A small segmentation model, trained from scratch.
Model: 64-pixel images, encoder patch size [8, 8].
Data: trained on rosettes with rotational symmetry, 48750 training examples, 10.2 epochs.
Rows from block 4 of the decoder of a small segmentation model, named by matrix and row number. Rows with one number belong to one channel. Each number is 128 + 24 x the weight over its row's rms, rounded and kept within 0 to 255. All counts start at 0. Numbers have three digits each.
Before each channel's rows are labels from the 100 images, of 14976, where the channel reaches its highest value: "colour at peak" is the nearest of a few named colours to the mean colour under the peak; "peak on" is the class under the peak. Only what is clearly more common there than usual is listed. The data: rosettes with rotational symmetry. In brackets: how many of the 100.
# convs1: 3x3 conv (decoder.decb.1.0.convs.1.weight, 64x64x3x3, standardized in use, each kernel summed), inputs 0-63
# convs2: expand pointwise conv (decoder.decb.1.0.convs.2.weight, 128x64x1x1, standardized in use, transposed), outputs 0-127

colour at peak: grey (48)
peak on: backdrop (92)
convs1.57:175130139095119134138105090120137161137137142164063096127125100099128132163151130161146131148191133104141108123161146132117144175122129107114112123090114115126085133114101119100146155155112118
convs2.57:106130133114106151117109115122116133112082163096159147135093086121086145133158077128178116125132168108147099150104105153105138133109121173137105143098122128123151136142130111087159134096095104129114129139150136154121171164151135075131108123117122117086131158136110141112115120124065097128094101143137122102132156109155125155103110089143116147114114073090094095108109098121164117133110

colour at peak: black (42)
peak on: backdrop (99)
convs1.53:113120135122127124091146107154162117105117085134138115067103159150152133142126131166099128156097133159131135122150140136144165145101153118101103113139109144068115184094149123102144155132145094
convs2.53:164120107080088100197116138139175129108131118172116117092141153148161106131090114147106174105108118101085082111155078106106141126143130147076143129110103121118115133156125173163111120122104136151180128160134133109126131081129112129115159111101154114143151133119152113101133139130152162154142151129152094122162149125139088130135109136124088137135162123115103145156149114115113121105145

colour at peak: black (47)
peak on: backdrop (100)
convs1.39:165105146137132131076142141142137132130098111112123141178132102121104137159136136115138137149110125112155101127093121124137140126094150090134129181201154109131054103159110142128124138117125130
convs2.39:154134087105121134167165115114140129138146118144110100119114141175127148167126117151107142109103119100106092122120110138116108104078164125094152086099160099124107113182127188125104138129099134159146133152125125084146138132102138123108154098106125111118136132117133112113110125100079152137144129171133170125081167117114124138110154148166179141098150117106117111123111077120158092091123

colour at peak: black (51)
peak on: backdrop (99)
convs1.26:146132112102147118132139132114112146121122137137143119193085103178109131135133152090116083127084134149134159120100106149100109111134130150122150161200130128148107102120134180094131122115120114
convs2.26:115103109121154154139110137155136104111130151111144111106116142167181115116101136101124152148100116122109111111157106095104154086087138106100135103111146132131125159136157148142115161088154115110131109129135099099072064091147138120106115114124107134136111127092153148109143166124104110126077058169135130116104144116114100141096101106131133096161173126103122112126166162102109108115141

colour at peak: black (45)
peak on: backdrop (96)
convs1.48:123145140154150099143128108145129110095136098127123144104116139133165162164146153167086104109147115111122146116069122111085124155144135128109070154132164132152104167142122137112089175109123128
convs2.48:134144094109117133112176150125133146176145124157165128160121125143144100110117144117123151164098095142135128072164133116097129141130144100117197137148176123100143183108112141144110158160163126168126077097110141135137106099115103096131129142091116129093091090099158139125138122129143135155137116131146148130114170134116089149081136163132130135124133160160151158162138144137096113147118

colour at peak: black (41)
peak on: backdrop (97)
convs1.54:163140125164126137126147094165184123138130108152142131114093126111138145127169168114135141123087140139104081128087116104158119135115154108107167112075113119114132153099115122151080153114143153
convs2.54:145131113105156098134124130116167108166136112136141150152154132148095087142115105099100136165131131119109187158134164156180148104151130103164162124114129132128121138124103151130131157121138096157190119092111115112164139122079119139149166105113153102085148120141149146102132120113174163139158139087136139147135158130166133183100177156134158140120131107158095108120122110135126127106141

colour at peak: grey (49)
peak on: backdrop (100)
convs1.52:111131138159147102117175103123135107132117100120110127085110105135148139112176121097123093095123119128125170144119179169147117129153131154110124106119141133091093142137154091138112200122151137
convs2.52:098108105117079128146181130134158121086124115117166120132143126130156133151140124132121126135107129128136125112191151150071122159152123107177147113150135107097132077149124145110069147137120130144118137159113133142132095171142082145100120090118118119111092147125134118145117121099113123145057129128126140102099131067134130162095123102105134098132145115132169173135138160109152119147106

colour at peak: black (59)
peak on: backdrop (100)
convs1.18:141120126126124150115119129111132112124112127134125172221121129169166123126125129102127132112111115097114097111119125104114139126108101124140099175205143160150112086160106124133115112112131143
convs2.18:126174132094121124137144139076120139122075137149136105114168170091112137130129184118111125122121144116115168112146118137151145081136131133073105131095162108097133130108108139120068139103150114125143104128126149132091128121154155115127147112068148126135135106156161114136138103165132128154162143093138075154149136137152119141143120135149087132137167096159110142128145136186101120108164